config.yaml
model: "image embedding model"
dataset: "rendered rooms with furniture"
train_examples: 72500
crop_scale_min: 1
num_classes: 32
norm: "layernorm"
head_dim: 16
inner_norm: false
layers: 8
am_softmax_scale: 30
init: "trunc_normal_002"
residual_init: "zero_last"
beta2: 0.99
eps: 1e-08
weight_decay: 0.3
Rows from block 3 of a small image embedding model, named by matrix and row number. Rows with one number belong to one neuron. Each number is 50 + 12 x the weight over its row's rms, rounded and kept within 0 to 99. All counts start at 0.
After each neuron's rows are labels from the 100 images, of 14976, where the neuron reaches its highest value: "strongest on" is what is common among them; "peak on" is the class under the peak. Only what is clearly more common there than usual is listed. The data: rendered rooms with furniture. In brackets: how many of the 100, against the usual share in percent.
# fc1: MLP up (model.blocks.3.mlp.fc1.weight, 1152x192), inputs 96-191
# fc2: MLP down (model.blocks.3.mlp.fc2.weight, 192x1152, transposed), outputs 96-191

fc1.146:66 49 54 48 47 68 44 52 45 39 61 51 52 50 50 52 48 50 53 49 48 53 29 53 52 52 53 36 45 32 40 44 72 51 57 50 81 44 50 47 48 45 52 57 44 50 49 50 47 45 49 35 59 41 99 48 47 52 47 62 34 59 50 42 49 40 57 49 44 58 41 65 55 50 52 49 56 59 50 58 51 48 48 50 54 50 50 50 29 40 41 52 37 50 48 56
fc2.146:42 47 63 61 65 45 63 46 49 50 50 44 52 49 56 40 53 48 28 53 49 48 44 49 51 49 48 44 43 59 55 52 33 51 38 41 50 69 51 51 53 51 62 47 54 46 51 51 52 52 41 54 55 49 24 53 45 53 54 48 68 54 52 49 53 49 42 45 43 53 50 50 44 56 50 49 39 52 53 44 51 55 49 44 51 51 44 53 28 37 50 51 55 47 52 45
strongest on: floor: wood (26 vs 3.3)
peak on: floor (85 vs 38.5)

fc1.239:58 51 49 50 52 62 39 50 31 00 50 50 53 50 51 49 50 45 53 43 57 54 99 49 50 51 50 44 47 54 48 49 48 57 52 50 52 04 50 49 49 51 51 58 50 47 70 51 52 49 50 50 56 38 23 49 50 38 48 47 23 99 50 45 50 52 41 46 51 57 47 48 54 50 57 44 46 53 51 52 59 46 54 44 54 34 47 52 16 42 47 50 42 54 48 38
fc2.239:99 48 50 53 53 13 60 49 49 53 51 39 49 50 52 48 38 49 06 53 52 47 00 53 51 54 49 47 50 25 49 50 50 52 47 42 50 99 47 50 57 53 51 49 47 53 52 49 49 52 43 48 39 50 51 57 51 54 54 54 77 31 49 46 55 55 65 50 51 48 50 49 42 55 40 46 55 41 38 36 48 42 48 50 50 69 54 53 89 48 54 50 55 55 58 53
strongest on: floor: checkered (26 vs 3.3)
peak on: floor (96 vs 38.5)

fc1.54:46 52 44 49 52 37 53 51 49 32 48 46 55 49 51 29 52 56 51 49 52 60 59 43 48 47 38 48 56 53 34 48 40 55 50 61 49 22 56 50 51 57 48 55 50 41 41 52 51 56 68 47 52 48 76 54 39 44 49 41 45 41 48 31 50 72 55 46 62 56 50 45 54 51 46 50 35 53 51 47 50 55 48 42 50 46 45 52 02 15 48 42 52 50 50 62
fc2.54:30 51 50 47 43 67 49 48 61 62 47 46 51 50 48 54 33 49 47 51 51 50 51 56 55 47 50 48 51 49 49 51 50 49 52 45 48 99 50 66 48 50 46 61 46 66 52 45 46 49 48 49 50 55 49 54 53 50 55 53 30 41 49 45 44 53 48 50 50 41 54 46 50 54 47 42 51 50 51 56 48 56 49 48 49 56 56 53 72 47 51 53 51 51 72 51
strongest on: floor: diamond (34 vs 3.3)
peak on: floor (97 vs 38.5)

fc1.307:48 56 13 56 49 14 50 55 55 51 46 44 48 74 58 43 51 51 50 47 55 47 50 46 48 63 44 63 55 69 50 46 54 49 50 42 28 38 52 53 56 52 56 52 51 43 40 54 49 43 51 58 43 52 50 54 34 50 50 50 46 29 51 39 47 49 79 47 55 45 50 51 52 47 59 48 48 49 51 50 63 50 50 67 49 50 49 56 67 99 52 47 42 48 25 72
fc2.307:51 47 60 49 43 63 45 50 50 72 51 49 53 45 51 53 42 55 50 49 52 53 69 56 48 48 56 44 50 17 46 52 50 51 52 50 49 54 51 47 49 43 41 53 52 51 49 51 47 53 53 48 49 53 65 50 54 44 51 38 42 58 49 49 47 58 56 49 55 50 50 49 61 51 51 51 48 48 45 51 47 52 50 44 53 51 53 51 60 02 49 56 71 52 46 54
strongest on: floor: crosshatched (29 vs 3.1)
peak on: floor (100 vs 38.5)

fc1.173:50 50 27 49 48 94 48 42 50 46 50 57 50 53 53 59 50 56 50 47 47 51 47 51 50 51 45 50 41 48 50 50 53 50 52 57 50 99 50 49 51 53 51 51 37 55 57 49 53 49 50 41 55 50 57 48 48 52 50 61 58 57 50 51 46 29 71 45 47 52 50 55 51 48 51 49 48 55 50 49 54 54 47 52 50 47 51 47 00 31 51 54 48 53 46 52
fc2.173:68 47 73 49 54 48 49 44 49 51 47 46 53 60 57 35 59 50 44 54 51 50 62 50 40 43 42 47 53 51 50 51 37 51 43 47 46 47 50 42 53 51 49 40 72 46 51 48 58 51 47 50 53 48 56 47 42 50 54 49 74 99 48 53 56 51 13 50 46 42 53 48 47 54 49 50 35 44 49 48 52 50 55 51 49 47 47 42 99 65 55 45 38 42 48 63
strongest on: floor: honeycomb (30 vs 3.1)
peak on: floor (99 vs 38.5)

fc1.2:55 50 51 51 48 26 58 51 51 50 50 50 48 49 40 35 50 49 50 57 53 48 51 51 48 49 51 53 58 62 54 52 50 53 41 42 42 35 41 53 48 47 46 49 77 42 48 50 52 55 47 45 49 53 70 54 53 49 50 52 57 23 50 52 51 53 22 50 47 51 53 47 41 49 47 53 52 48 50 51 50 45 52 47 49 57 51 47 61 05 54 50 49 43 50 47
fc2.2:55 54 42 49 46 52 39 54 50 55 47 51 49 49 50 53 48 48 50 37 52 53 48 49 62 52 49 52 47 34 50 41 58 52 58 54 52 41 55 58 48 46 50 48 52 56 51 51 52 42 50 45 50 52 15 50 53 48 42 51 17 50 50 47 50 49 90 56 50 50 48 50 51 50 49 46 47 50 42 55 45 52 49 50 50 47 51 51 33 87 45 54 33 59 54 46
strongest on: floor: honeycomb (28 vs 3.1); floor: grid (28 vs 3.2)
peak on: floor (94 vs 38.5)

fc1.738:35 51 44 51 49 52 51 47 35 00 55 46 46 57 43 56 49 52 52 50 51 60 97 47 50 51 49 49 49 56 50 53 46 53 51 50 43 37 51 49 49 52 46 46 65 64 49 51 52 48 50 52 47 45 43 44 53 45 49 36 50 12 50 50 51 57 53 51 65 59 47 48 49 48 50 46 42 53 52 52 52 52 50 49 52 46 46 49 00 33 52 47 46 51 48 47
fc2.738:82 48 51 47 47 46 52 46 50 99 64 45 51 64 54 49 50 51 27 51 53 50 21 50 29 47 50 43 55 50 50 54 51 53 46 53 45 76 49 48 53 55 50 49 23 47 49 52 44 48 59 48 50 49 49 48 48 53 66 46 65 55 51 53 53 49 48 46 50 34 49 48 50 55 52 47 47 40 22 47 51 40 47 50 48 51 50 43 75 57 58 55 52 53 70 66
strongest on: floor: grid (33 vs 3.2)
peak on: floor (98 vs 38.5)

fc1.735:51 49 50 50 49 42 50 51 46 43 51 51 49 49 52 55 49 45 50 43 51 41 00 51 51 53 49 50 50 52 53 47 53 55 49 43 53 48 41 53 51 47 50 51 50 51 46 49 51 50 48 56 49 50 60 53 51 50 50 57 44 55 50 53 50 51 50 59 48 50 51 51 47 49 53 51 51 49 49 54 50 49 51 50 51 53 50 48 56 53 52 50 48 49 47 41
fc2.735:28 49 45 48 48 49 46 52 49 53 52 52 51 42 48 51 45 50 40 49 55 53 67 52 45 59 40 45 42 39 50 50 48 54 53 51 50 26 53 47 47 46 50 50 49 49 49 55 55 50 49 45 55 55 49 50 47 51 46 57 33 47 50 59 50 45 59 48 50 49 50 50 53 51 51 50 54 44 49 47 49 52 56 42 50 46 51 50 14 47 48 48 52 54 51 66
strongest on: floor: honeycomb (25 vs 3.1)
peak on: floor (93 vs 38.5)

fc1.701:60 50 58 42 47 99 45 49 35 48 44 52 53 50 50 47 44 66 50 53 51 52 47 52 60 45 51 47 49 50 44 50 48 60 51 54 82 21 48 55 47 49 45 64 47 53 50 50 50 49 54 53 55 51 47 41 56 45 51 54 49 56 50 54 49 44 37 48 49 50 50 56 50 58 48 49 56 44 49 54 49 52 50 38 53 66 30 42 00 32 49 44 16 49 26 45
fc2.701:52 46 56 53 53 39 67 49 51 56 49 43 50 51 52 49 59 50 52 52 47 48 35 48 45 51 51 52 48 52 53 59 50 49 46 50 41 76 43 46 53 52 55 40 57 81 46 49 43 51 48 52 64 45 51 51 46 58 51 59 99 43 51 50 54 49 50 47 48 47 48 47 46 47 70 65 57 51 51 46 55 38 48 51 45 47 57 48 62 53 51 36 57 53 52 45
strongest on: floor: honeycomb (26 vs 3.1)
peak on: floor (98 vs 38.5)

fc1.339:60 47 70 52 50 50 44 50 37 51 59 49 53 55 61 53 51 58 51 61 47 50 26 51 48 40 41 44 57 48 45 54 51 57 41 46 59 45 52 41 52 50 42 37 56 55 52 49 51 45 57 34 51 48 99 46 51 52 49 60 29 63 51 50 53 50 99 49 51 54 44 51 34 52 52 51 53 48 50 53 55 54 52 34 56 51 50 40 99 44 55 52 42 50 47 66
fc2.339:00 47 56 47 42 68 55 42 51 55 43 47 50 58 50 44 32 52 39 49 46 50 69 47 51 47 53 40 46 69 55 50 47 48 48 46 45 62 50 46 48 54 58 48 62 69 47 56 47 48 42 54 55 46 17 49 49 49 45 48 40 46 51 48 54 30 00 50 47 48 42 48 57 53 52 49 50 57 46 51 49 58 51 50 48 54 51 50 45 31 57 50 75 53 57 35
strongest on: floor: wood (25 vs 3.3)
peak on: floor (76 vs 38.5)

fc1.97:34 49 47 47 53 95 43 49 48 29 49 48 51 41 54 50 50 47 52 45 51 61 99 49 50 45 58 50 42 46 50 52 45 51 55 50 56 38 49 48 44 51 58 51 74 41 56 52 47 51 36 68 52 49 20 50 51 39 49 48 30 57 50 47 49 53 49 42 55 49 48 51 66 49 41 49 48 50 52 36 49 48 49 35 51 45 45 42 22 10 45 49 48 52 62 08
fc2.97:70 45 47 51 51 12 53 46 50 50 58 51 47 46 45 48 44 49 36 60 43 49 18 50 50 56 47 56 47 65 52 51 54 50 46 50 54 59 54 49 51 47 51 50 21 61 53 44 52 49 63 48 51 48 55 51 54 60 60 52 72 37 51 47 50 40 37 49 50 59 42 56 39 55 54 56 48 52 45 45 48 48 44 54 43 51 57 50 43 99 53 53 48 52 40 52
strongest on: floor: diamond (25 vs 3.3)
peak on: floor (99 vs 38.5)

fc1.693:54 53 11 52 53 52 50 46 38 38 45 45 45 62 54 57 53 59 50 50 53 57 88 50 56 30 51 68 50 61 45 51 46 54 51 50 59 27 56 43 45 56 50 51 52 51 58 53 50 52 47 49 48 50 00 47 56 46 50 51 45 43 50 53 44 48 54 48 54 51 49 48 50 50 48 50 99 53 51 46 50 52 58 37 54 59 26 48 36 39 51 42 49 48 39 52
fc2.693:54 49 62 51 38 55 48 51 50 75 55 49 49 55 46 56 42 48 83 50 47 50 36 49 51 52 51 56 53 50 48 52 53 47 50 47 47 69 52 53 49 48 49 41 61 51 50 49 37 49 53 50 51 48 50 50 58 50 44 50 99 47 50 48 52 43 28 48 50 52 41 52 50 52 47 51 47 51 43 50 49 47 49 48 47 50 65 40 58 50 49 57 49 57 51 45
strongest on: floor: crosshatched (37 vs 3.1)
peak on: floor (69 vs 38.5)

fc1.546:67 50 64 50 49 45 51 58 51 54 46 49 57 54 52 00 51 59 50 50 50 49 46 45 50 49 55 50 56 57 52 47 46 55 51 50 53 00 44 54 52 50 50 58 51 31 36 52 50 51 53 50 51 50 88 54 50 49 50 47 35 53 49 54 49 64 58 50 54 52 50 45 52 53 51 52 47 52 49 53 49 45 52 47 49 51 50 51 69 54 49 49 51 45 55 79
fc2.546:27 44 43 43 46 62 49 54 50 62 51 48 48 42 52 77 38 53 51 50 49 53 49 54 61 48 56 49 50 36 49 53 46 49 52 47 49 83 50 54 47 49 43 59 50 99 49 50 48 54 50 50 50 51 47 55 48 53 47 60 45 51 46 45 47 50 42 48 51 52 50 46 55 43 58 55 53 49 51 50 48 52 43 50 53 52 56 60 23 50 42 41 51 55 54 28
strongest on: floor: checkered (25 vs 3.3)
peak on: floor (95 vs 38.5)

fc1.330:65 51 24 51 55 42 49 48 26 12 55 47 49 59 62 37 52 52 51 48 48 53 44 44 53 51 47 49 50 69 46 54 50 57 55 50 45 25 52 39 49 49 42 51 41 81 53 49 58 52 50 47 46 46 19 48 53 46 50 53 03 56 50 52 52 51 35 58 52 58 49 47 21 50 60 48 46 54 52 52 51 49 49 51 56 48 28 70 16 34 53 35 46 51 32 50
fc2.330:51 49 49 49 12 57 50 52 51 89 49 46 50 65 54 60 50 50 42 48 58 50 45 49 35 48 50 46 58 45 48 56 57 52 51 49 48 67 48 53 46 52 51 51 50 35 51 50 39 49 49 48 58 49 99 52 49 52 53 51 85 44 50 51 57 50 57 49 50 29 44 48 56 51 51 44 51 41 25 49 50 51 53 48 43 53 52 49 57 40 49 50 56 62 77 48
strongest on: floor: diamond (33 vs 3.3)
peak on: floor (96 vs 38.5)

fc1.751:38 49 51 49 53 53 49 49 42 43 49 49 51 49 68 21 50 50 51 44 50 54 00 50 47 50 50 49 48 47 50 47 45 56 65 46 51 24 47 51 50 45 55 60 27 28 48 52 53 50 54 60 49 47 47 52 50 48 49 61 43 91 50 50 48 29 20 50 60 49 47 49 56 48 58 50 46 54 50 50 60 47 53 52 52 47 35 50 00 49 49 48 45 51 45 58
fc2.751:57 41 47 46 33 49 52 49 54 50 52 50 50 47 51 78 48 49 12 56 50 52 72 53 57 63 51 50 50 49 48 52 49 53 40 64 48 51 48 53 51 45 49 19 97 75 51 53 45 50 49 49 53 53 61 52 53 51 50 51 53 41 49 51 55 51 85 51 57 51 43 50 45 49 49 55 52 51 50 48 47 51 45 49 50 51 70 52 83 02 53 48 45 57 42 47
strongest on: floor: checkered (26 vs 3.3)
peak on: floor (77 vs 38.5)

fc1.364:26 51 50 55 48 50 51 47 45 00 49 51 47 45 47 79 50 48 51 33 54 63 99 47 54 54 47 50 45 66 46 49 52 51 54 53 55 54 50 50 50 57 56 52 99 50 46 50 49 47 48 52 54 50 53 50 53 43 49 48 51 94 51 50 49 50 48 46 51 54 49 54 50 45 45 46 50 62 51 49 51 46 45 50 51 45 53 49 00 36 50 51 51 51 44 14
fc2.364:99 53 45 45 58 39 54 47 50 89 57 48 55 52 50 27 36 42 42 53 54 50 00 52 48 47 50 53 48 18 50 50 50 50 57 43 50 89 53 50 48 49 46 46 03 48 51 49 52 48 51 44 50 47 49 49 53 59 50 51 51 37 52 53 51 50 58 51 53 47 50 50 46 53 44 45 41 43 41 58 48 49 58 47 50 52 56 44 99 54 51 53 52 48 54 91
strongest on: floor: diamond (28 vs 3.3)
peak on: floor (89 vs 38.5)

fc1.151:54 51 51 53 51 52 51 50 40 35 50 53 53 50 50 43 49 52 51 49 52 56 46 50 44 49 40 45 55 49 56 50 52 55 53 57 66 47 51 49 50 58 42 54 41 50 47 50 51 50 58 47 50 49 00 49 48 50 49 48 42 63 49 50 48 41 50 48 58 53 49 51 62 51 48 47 51 50 51 50 51 46 49 52 51 50 46 51 00 28 48 47 33 50 50 52
fc2.151:80 43 59 46 48 74 54 41 47 51 55 45 50 52 53 55 12 50 51 56 53 53 54 55 57 47 52 40 55 53 52 52 43 51 51 45 42 99 50 52 54 50 50 42 99 53 48 53 41 50 53 52 56 50 50 52 48 50 52 53 42 38 51 46 49 54 53 49 51 35 43 43 40 49 51 62 62 50 49 52 42 53 49 43 48 55 56 49 77 62 52 54 59 53 51 64
strongest on: floor: honeycomb (27 vs 3.1)
peak on: floor (98 vs 38.5)

fc1.131:08 49 79 52 52 34 56 51 48 99 48 50 49 49 50 21 50 52 47 61 49 43 56 50 52 47 48 50 61 53 57 52 50 50 47 49 52 62 44 50 50 51 45 44 46 51 44 47 52 51 58 50 44 52 25 49 54 51 51 43 80 71 50 58 44 50 55 55 51 48 52 48 43 51 46 57 46 49 49 45 47 47 49 50 52 67 50 48 52 00 54 50 51 43 50 99
fc2.131:48 45 48 45 46 52 47 52 50 51 46 53 49 48 49 67 50 50 78 47 50 51 20 48 64 47 54 47 49 66 53 51 49 48 53 59 49 54 50 48 50 47 50 49 67 57 42 55 45 48 52 56 48 50 56 49 47 50 48 55 47 46 54 50 49 52 50 59 51 50 48 49 59 46 53 54 52 49 49 56 48 53 49 47 50 44 51 52 85 99 50 48 49 52 48 18
strongest on: floor: crosshatched (41 vs 3.1)
peak on: floor (68 vs 38.5)

fc1.202:12 50 77 55 46 50 48 51 28 14 56 51 45 77 51 57 38 57 50 50 44 43 94 51 46 52 47 53 63 62 55 56 51 56 49 47 45 48 35 49 47 50 38 44 92 62 25 49 51 46 59 45 50 51 53 45 51 51 49 63 98 52 48 51 49 63 56 54 57 49 48 52 65 47 38 46 51 62 48 56 51 51 56 41 54 57 53 44 53 57 58 54 49 43 49 52
fc2.202:87 42 52 48 59 47 52 46 47 55 51 50 51 50 54 46 59 52 42 49 52 55 24 51 49 50 55 42 46 51 52 54 32 49 42 55 41 43 50 44 56 52 52 53 48 51 49 56 46 47 56 53 57 48 44 43 43 48 69 49 40 37 53 50 51 37 52 47 43 50 48 48 55 50 75 64 44 38 44 40 52 50 51 50 47 42 48 41 09 68 52 54 53 53 51 60
strongest on: floor: grid (26 vs 3.2)
peak on: floor (90 vs 38.5)

fc1.500:40 47 67 51 54 41 50 45 38 51 49 46 50 56 51 50 49 45 50 69 56 46 41 51 50 45 49 58 56 52 47 61 50 48 39 43 40 39 50 51 49 50 49 44 00 56 65 48 61 50 30 49 43 50 52 45 51 50 50 51 50 33 50 53 49 54 42 51 53 55 52 48 35 50 41 50 58 50 50 52 58 57 51 44 54 50 37 49 51 46 54 41 49 50 64 59
fc2.500:81 50 40 45 41 54 49 51 57 50 45 56 47 58 48 66 78 55 41 42 51 50 51 47 51 53 56 43 46 52 52 48 64 48 51 59 43 58 48 44 51 54 50 52 76 82 45 52 36 47 45 57 59 49 53 50 47 50 42 48 84 51 51 50 61 49 53 49 43 46 45 51 52 57 50 43 51 51 41 62 53 45 41 76 40 47 50 49 68 49 58 64 51 59 42 36
strongest on: floor: grid (41 vs 3.2)
peak on: floor (90 vs 38.5)

fc1.578:51 44 50 51 48 36 52 50 56 37 53 49 50 49 43 64 50 47 49 58 46 30 47 54 46 52 60 51 45 70 53 54 58 43 31 48 39 42 46 55 50 43 46 43 55 53 56 47 49 52 53 55 50 50 38 47 48 56 51 63 52 20 52 45 54 52 37 53 43 51 52 48 32 48 49 52 71 51 48 71 50 48 53 67 51 50 51 51 99 64 51 48 37 51 34 56
fc2.578:58 58 47 61 56 39 52 57 50 51 46 53 50 44 53 44 63 56 48 44 50 47 49 46 62 58 41 57 47 36 51 44 54 50 49 57 51 25 50 50 53 51 52 56 53 50 52 50 79 51 47 47 49 50 54 44 51 44 49 43 46 82 51 52 49 46 56 53 44 48 57 50 51 53 60 51 49 48 47 38 54 46 50 53 49 51 43 59 00 19 44 48 51 49 51 49
strongest on: floor: checkered (29 vs 3.3)
peak on: ceiling (39 vs 15.1)

fc1.16:26 50 66 54 49 60 44 49 38 16 52 52 52 51 50 61 49 37 50 45 49 47 12 54 65 53 51 47 47 55 47 51 51 53 43 38 60 46 45 53 51 43 51 50 58 49 57 49 53 47 54 69 50 50 46 46 53 40 50 56 42 99 51 52 47 48 45 55 58 49 49 51 49 50 50 53 51 50 49 57 54 49 56 50 52 51 44 42 31 56 52 51 31 45 37 33
fc2.16:70 48 43 53 50 49 55 44 50 76 60 51 52 45 50 52 45 54 39 50 52 51 57 52 30 58 48 50 44 43 51 51 50 54 50 52 44 47 49 44 50 53 50 47 47 51 51 57 48 51 53 48 56 49 69 49 49 51 49 58 78 11 48 53 50 42 53 48 50 44 48 49 50 51 53 51 50 43 50 46 49 44 53 45 48 50 52 50 55 53 53 50 54 55 45 84
strongest on: floor: honeycomb (26 vs 3.1)
peak on: floor (99 vs 38.5)

fc1.397:30 51 50 49 53 75 37 51 46 30 52 52 53 44 47 58 50 51 51 52 48 65 90 50 57 50 57 38 47 34 48 47 51 57 50 57 55 40 64 49 46 48 52 51 70 48 50 49 49 50 47 54 53 45 52 43 53 42 49 47 48 64 49 49 50 50 50 43 61 52 45 50 50 52 50 49 50 52 52 49 49 50 46 50 52 47 49 48 00 26 47 50 43 51 45 26
fc2.397:97 50 53 55 50 44 75 43 51 50 60 46 48 53 53 43 29 50 30 57 47 49 22 52 49 55 49 53 51 64 52 48 50 50 46 46 50 69 50 50 52 50 51 56 15 49 49 52 46 52 50 51 50 50 50 52 51 54 61 52 93 46 54 50 50 49 25 49 51 49 50 50 37 53 51 49 39 51 50 50 50 49 47 50 50 54 51 51 99 65 51 49 48 47 50 74
strongest on: floor: diamond (26 vs 3.3)
peak on: floor (91 vs 38.5)

fc1.5:46 50 46 53 45 25 52 51 66 84 49 49 49 50 46 48 50 51 43 55 46 41 78 54 49 51 60 58 52 53 57 46 49 46 49 47 50 66 43 54 52 49 50 46 53 48 39 50 50 59 55 51 48 60 19 52 55 46 52 43 66 37 49 51 51 52 62 52 47 34 52 50 52 49 47 51 53 46 48 45 43 46 52 46 47 62 55 58 99 99 59 46 49 34 50 60
fc2.5:46 55 47 50 46 51 48 57 40 47 47 54 48 43 47 49 40 52 99 47 53 55 16 48 63 56 51 62 50 51 51 53 50 51 53 69 50 33 50 55 51 49 53 50 46 32 49 42 50 48 63 50 47 51 48 49 54 49 50 67 43 53 50 50 47 49 71 57 51 56 48 51 51 45 51 52 46 55 58 55 50 47 49 45 50 45 47 50 28 29 42 48 49 50 38 39
strongest on: floor: crosshatched (28 vs 3.1)
peak on: floor (78 vs 38.5)

fc1.557:55 50 56 55 45 33 51 51 48 99 49 49 51 51 50 32 52 57 46 57 51 39 51 51 50 50 51 62 54 70 50 50 50 49 44 51 50 50 46 53 51 55 51 47 10 44 53 50 51 56 61 49 48 52 50 51 53 48 52 51 55 50 49 52 50 68 53 50 50 49 52 45 50 49 47 55 55 49 46 53 45 51 55 41 48 53 51 58 99 94 52 49 51 46 46 73
fc2.557:48 51 30 45 49 65 49 52 48 25 47 50 49 50 46 70 42 51 99 46 52 53 60 50 78 34 52 50 51 48 49 53 45 47 57 55 47 51 47 51 48 50 52 51 90 57 49 48 49 50 56 50 50 51 45 49 51 47 41 56 44 41 49 50 46 48 40 50 52 52 50 49 56 47 51 48 52 49 57 54 55 50 51 48 52 48 51 50 00 15 48 50 49 56 56 12
strongest on: floor: crosshatched (42 vs 3.1)
peak on: floor (89 vs 38.5)

fc1.650:43 48 55 52 49 42 46 49 49 90 51 46 47 57 52 53 51 53 49 61 49 41 69 51 61 54 52 53 54 56 46 53 50 47 43 53 43 68 50 44 50 49 59 44 20 51 58 49 50 51 47 44 48 56 58 46 53 52 51 50 36 15 49 49 49 53 40 50 56 55 50 50 46 51 52 54 75 47 49 52 51 57 50 55 50 50 49 50 99 52 52 50 49 55 48 57
fc2.650:69 55 50 50 51 75 50 50 51 35 50 51 52 53 49 56 55 50 67 48 47 50 55 53 46 49 52 52 50 49 50 43 52 46 49 51 49 31 52 48 50 50 45 55 59 59 47 49 52 48 49 53 52 51 50 47 50 41 43 39 99 62 54 51 51 43 55 48 48 47 49 51 55 50 49 50 44 49 55 49 56 49 49 52 49 46 56 50 44 32 52 52 50 49 38 48
strongest on: floor: crosshatched (44 vs 3.1)
peak on: floor (82 vs 38.5)

fc1.33:49 51 58 48 50 44 45 50 48 50 43 52 52 46 51 51 54 47 49 44 51 53 99 49 52 53 46 44 45 52 50 48 46 59 51 55 61 18 51 50 48 50 52 59 79 46 58 50 54 50 40 53 49 51 40 50 51 44 51 52 42 92 51 50 50 24 16 49 56 54 50 48 53 51 66 50 52 51 50 52 46 38 52 51 51 43 45 52 43 50 45 49 35 42 49 41
fc2.33:65 46 50 59 43 47 54 54 49 51 56 45 48 38 47 49 35 47 58 58 51 50 13 53 45 59 49 58 56 09 47 54 55 49 52 46 53 71 47 53 52 47 51 49 63 50 52 49 43 52 50 47 49 52 47 55 51 52 49 55 54 00 49 52 53 73 99 54 63 49 50 50 47 47 41 50 57 49 39 39 42 48 52 43 49 55 57 51 37 50 48 41 47 56 47 51
strongest on: floor: checkered (31 vs 3.3)
peak on: floor (98 vs 38.5)

fc1.170:50 50 45 43 61 48 50 46 45 74 62 51 53 42 68 50 49 49 51 49 53 56 51 51 47 37 50 45 49 47 43 57 50 54 51 53 58 75 51 47 50 51 34 49 27 59 47 48 54 49 43 41 58 47 54 43 60 47 51 46 10 63 49 57 49 62 33 50 47 49 52 49 48 51 47 50 66 43 51 49 40 46 51 45 56 52 48 47 18 03 51 49 48 48 67 58
fc2.170:36 50 50 52 41 50 50 53 52 43 41 51 49 53 46 50 55 51 48 54 47 48 09 45 55 50 50 49 52 79 52 54 59 48 49 55 47 70 48 54 43 56 58 48 56 43 51 46 41 47 48 54 52 50 49 52 49 50 51 64 99 29 49 44 50 47 16 51 45 50 53 49 44 51 48 46 53 52 50 49 51 50 49 53 42 48 46 47 82 63 52 52 50 54 52 49
strongest on: floor: checkered (29 vs 3.3)
peak on: floor (92 vs 38.5)

fc1.342:26 51 38 52 51 57 48 50 29 00 50 52 49 49 47 76 55 48 50 34 52 60 54 48 52 50 58 48 49 50 47 49 52 53 50 56 59 42 48 45 48 50 45 50 99 55 44 49 50 46 43 54 51 48 28 45 59 41 49 51 48 67 50 52 51 50 84 49 60 53 47 55 51 50 48 52 47 57 51 47 47 53 48 42 53 48 51 43 08 32 53 49 38 50 47 08
fc2.342:94 48 61 51 50 39 51 45 49 88 58 45 53 52 51 36 20 47 47 55 49 49 21 54 35 55 48 49 45 50 49 51 50 52 50 46 50 68 50 50 48 51 52 52 00 39 53 50 46 51 63 46 53 49 59 50 49 56 58 51 60 41 51 54 51 47 17 49 48 46 47 49 45 54 59 54 48 46 39 51 46 50 50 45 48 49 50 42 69 62 50 52 56 48 59 89
strongest on: floor: crosshatched (26 vs 3.1); floor: striped (25 vs 3.1)
peak on: floor (87 vs 38.5)

fc1.252:00 48 29 53 50 50 51 49 49 48 43 50 48 45 52 81 51 41 46 41 46 47 33 50 61 50 52 51 46 48 57 43 58 46 50 49 53 77 41 52 48 49 55 48 75 43 53 51 50 51 49 81 45 59 62 60 54 49 53 56 58 46 49 51 56 25 56 51 44 33 50 54 50 50 47 50 49 51 49 49 48 49 52 54 50 54 54 49 47 75 55 48 35 50 50 22
fc2.252:87 50 50 51 50 45 45 51 43 47 58 53 51 38 46 39 44 49 62 52 55 52 53 51 43 61 30 56 44 42 47 52 51 52 57 53 54 00 51 43 48 44 51 45 36 50 49 53 56 50 57 45 50 49 47 46 53 50 45 58 00 57 49 61 48 47 30 54 52 72 50 54 52 55 50 63 41 50 51 57 45 48 59 39 50 50 51 48 38 59 48 49 48 47 40 59
strongest on: floor: honeycomb (28 vs 3.1)
peak on: floor (93 vs 38.5)